config.toml
model = "sound classifier"
dataset = "tunes sung on syllables by a formant synthesiser"
train_examples = 39062
time_shift_ms = 100
n_mels = 40
hop_length = 160
input = "log_mel"
spec_augment = true
win_length = 512
targets = ["consonant", "vowel"]
num_classes = [8, 6]
arch = "tdnn"
norm = "groupnorm"
hidden_act = "gelu"
weight_standardization = false
channel_attention = "se"
depths = [16]
kernel_size = 3
stem = "single"
widths = [320]
loss = "cross_entropy"
init = "lecun_normal"
optimizer = "adam_atan2"
learning_rate = 0.0037
beta1 = 0.9
beta2 = 0.98
max_grad_norm = 1.0
gradient_noise = 0.1
max_steps = 11800
batch_size = 256
epochs = 77.3
lr_schedule = "wsd_sqrt"
decay_fraction = 0.2
final_lr_fraction = 0.1
warmup_steps = 350
weight_decay = 0.1
Rows from block 10, named by matrix and row number. Each number is 500 + 40 x the weight over its row's rms, rounded and kept within 0 to 999. All counts start at 0. Numbers have three digits each. After the name is the row's rms in percent of the matrix's.
# fc1: squeeze-excite reduce (model.blocks.10.att.fc1.weight, 40x320), inputs 160-239
fc1.0 096:485479469512545484518509520500495497459536491481529534538548486517502524534536504491452540496521435505503464426432481508508572463478554505494520607551524512447555506543437485491468545408424454511495495491527483608454523498569555512538513545
fc1.1 102:524474441512520522439533498516487519466544498491521506434439558465561429542434431484504448455504521564538511491480430455503465462525523512451512509487385461464447443447492491554463522570482472498526497532469516484492448444498450536508569587
fc1.2 100:441496536460431536487488477466458536499500497492540462503561513531524527513515503480448475504507506556537500478553500433408587460466500546435548473424563504430550431420515499498512506508450556415486500519523464407470482581499525509531431489
fc1.3 100:520455537475488485484470556432501486534521466589505509476521497495514464452441485443471461489515481473449485523485490506550527438574494441440482489526392537369493459453488411498528593531505409496497529534483515558540507486519516488483461478
fc1.4 102:463602496470513488518513446484503499524545500501490534503501509394514493466449533425512533480523547476442601523554472484515497490427473517422484524544569556502472475490501451476527587432478458468491537519426455611453441480465486573509521463
fc1.5 110:574437527504438466533528468488530504570436431480484494523461545488484512497528479482484513477499443517467570443517441583492443461504461481490455502554415485509498524486475458529518449460544522467424511441527527504577509531482506479521529532
fc1.6 099:561496427481451488525510492490453423474478414536532506464529482476432461534507541487457484516444458513508525550475487531525497518488456473469483428431495458492472516538513494497420453458545496519467404557528454501430494440569509490475465523
fc1.7 097:604471438537484458523505488485491487547538437493423542456462537477476538517497475488461512597442480555470533528514499562518500472530518492435467430429509486498429502431508504561521478421445479559449614448506473457471501574456474443429457459
fc1.8 100:511559517488492561465500567589461519529469488551459471462496408460540510510457502494427462507522448481530491531485465548512508469462546463544588492449476421510448426522489467522474531500481508534518472455441476447456412471481561452477532502
fc1.9 100:460435539407522490501493389461475512454451409549507476491467498479511484500492481540496546458508489575447563526467506531495566445567481478488556499475509500554512547505466470490453467530495500543494482538464506534522465467518501471500479470
fc1.10 100:487439508563512443480462453523494480552448573528502459559536546490470474550510538473439530539475468483508480443501457487574535431481574472505503527461502517533453486520383464432476446538497464435486539541544554451513498473441528439518494510
fc1.11 098:487547505511535482432583455450554463570516509513546551523444515506484526542450530440544554475496480527444596499494486496476554548440613526488505448485541486466534519561524446471481509426543516488454500476505583485491478505501483511534497486
fc1.12 096:479447516530502530393528499456487435474532530415565483516481560508513458540449527514563489538472546525526522466484550479572535519558492497524463499505456569549411501534494584506521484493503486412465532477484495571549488488493455488558517472
fc1.13 096:488503557570500453578478518543515522498526601410509477500526527434534521552528468543480442462471455508519453489616461529519473435473497523552508473441471492491522463511479422470505503513441553498534489511443516521529496495508529443485425532
fc1.14 105:518485405464575429523475577434455497511477477479571450464455431580530503526495475498547478482466473457501480572528529494469487417528528507483497578497580578486442543479512486458547481525469457539415455507505442481530526541559486411476425476
fc1.15 095:508472447503527510514511534456395480512561512442443591427478538462425432530489491539438571535440522430409523496482556488470475469470522499518518571569460496521517462556538450510507514556585504453482509539556462478510478492502483516463466408
fc1.16 099:483426446521539475481510489514448503530554483494472488456470547431538464481528514555519515497489504472544519561474485524486484417517509466487471476526520475499553529482536426404503440512454507600438480461513458514451481511481452525426398481
fc1.17 106:500473512499457498426508515446478484486492457525536518517530481524488513440439482483433480472462501570508609484464507489525542509578423524538512439456496545491489484489465509585473525434471465519497514542525526554535590470503530510536562447
fc1.18 108:479507544518529492483497503436496534433455500524528486494502527410531445587515553533529488464471528496462498489524469514467577446547566462506467544470538554486587526478471498480520440542490519520585475528546510563466491508497459512485564516
fc1.19 093:489464486444498541530525536537519531501582486544465469459478595508424526524532492501522528458553441520452471467423519566481430438501550455508520463538500507550501515550569471484451562498471465507495540482446578514518454553514498540493525482
fc1.20 095:514508476525473468482467471532499463436535409464507482507525491514493492515502483560503495524444530451480498552456518453503512443545464452539508500536566525521481502478503479585508531441495498539528475488560424500494496571558514522541590481
fc1.21 100:533473496494524484537542470504405551512578469501453546400538527471548466520613504516554550475486528376467629435526542507566505446480525502453462521504498446519506525456494477508474462477519471499485472538477492576517513486517450577553554544
fc1.22 105:508490487475494464496435487512476502457413557468449466503482588466559438476469406461498491516492461444523554454481437497448467417523495518490473434495545458473433461539473501537500536526469555523444491448521523495544483490458529445504499489
fc1.23 100:438434555487526459564483547515470505383515544446458501529524478443554443520422502492483507479540537431434577479444483510517521495434494499504503489495518403493451553512518490502445536488546473534474541547483538482498500529508525466482469520
fc1.24 103:494436556502461522546533500455486476461478524515517473415462505452549418457506557539522477489528490547454477484444455515493509482451516512457426469551462493471541514457439527523489481482557537534449483511487470466423547532438485450583513442
fc1.25 096:498416555473477577505463491521464527510452527500464474450435533519459480470512459565522518555512401503607545497553487495461495471500519386487471460503550475447521494503403499496504559492482502538472546411519490511486476578491488547405446505
fc1.26 105:494521512542515470445533558490498538434473589515571567496504502475484519501483480540539464524477574409476426500485459519555589483460468520509563497445458590474410540538481482519530474462448520500507590535508549542525475466512434534417484415
fc1.27 108:582406419531517456500413508473464441467504460487550484521544519514473547480517494536481559584480452465481556512418498451511509499515430516490456496482489480479531529580455523532495496554486508423500431467606516454458482441479542437477515531
fc1.28 100:532471511487499461519490510543519481495512491536505568514523426429465531488509475523449494441598484570457563528615510484428547475512489511542543527501471445474491501519442538508522453459524482538511552453494537505538506472576507500527510544
fc1.29 098:458559485508494458496493507433519460471463455452438481450436462498540496437528493540491483429484491428462513440423556530416487491496486510528520469474456502448493473471519468523549566465430504540522469450535466421564507522471505533439543546
fc1.30 102:465430461536527517433515413488492545496463434536528460561551501489477444445423510556503509458509489461467543484471578467513520483454509497448462449467428526552508479514511484416526505493532576455429487539481504503463463552447461476497464442
fc1.31 107:528527527466505479468577547434565495534471404543521469523466442460515486483525542446482518479475499454474476546575483410414493491525521498561454511544511511476444468458553523543464489494606435489522434480483505497467531481530506497418459491
fc1.32 096:490488534590474504433497511486506443533542471524432464435561518521458509519421503587565532413568511566497450454426493476460444482516478493570455489543567566470527501439478430532505510474488519533454560501498572514576480485510517475587503493
fc1.33 094:462465452483410495461473466473440509456522594485429482432484490533479457486481452569500482548479486488533496458583515511514480534508460503465583491532474446483454529477522528458506421516521559434513522493490481532510552375536493536527503454
fc1.34 101:394484508502460513480498442498531458503485478508430541445467523490475439548564465504516476506479493498468485523452517455524557469510549481495592499444523469500467519567502467500503522554429463498537534493493515518541474522558462510487535456
fc1.35 104:472474526479516454519519447501517420486569568409539542471536524503485520509458515522395443388481563404479488440462546526440484502500501428456497482500548454441533528492530506491614436490449497476443515513495461453507490528448546466527509523
fc1.36 102:532488520523590508502480485475506437528424496483525561418429494497576529471507500540461498450435532527523418505537477479541486480495530563477504423530463415489454528494407451569434442548485579486556508485551506515480557464518487438496464498
fc1.37 089:457477504493491536480463437537518442476567508498566537518510444521527549489572505502425506427515533445538534471502523543524536485531505539476497473498461512434484549569469560520486488515522469532550489398445488470482566432464474524493454534
fc1.38 095:438464447423522469463475523496483482480524434498501589454501501532533442448453490532435446526504568498460574531565467514476482509524527460463455602488429537527434488470470525532530436499497519554498448542558484475509446553490461454442471495
fc1.39 093:525441493558478475430494479469455491510508441470526511448404477565517444497493472461542499534533476544467527584417498450533556511573529507408524429536461458481482456498493458518507472471488566544570487421476522465501528519466494459465503516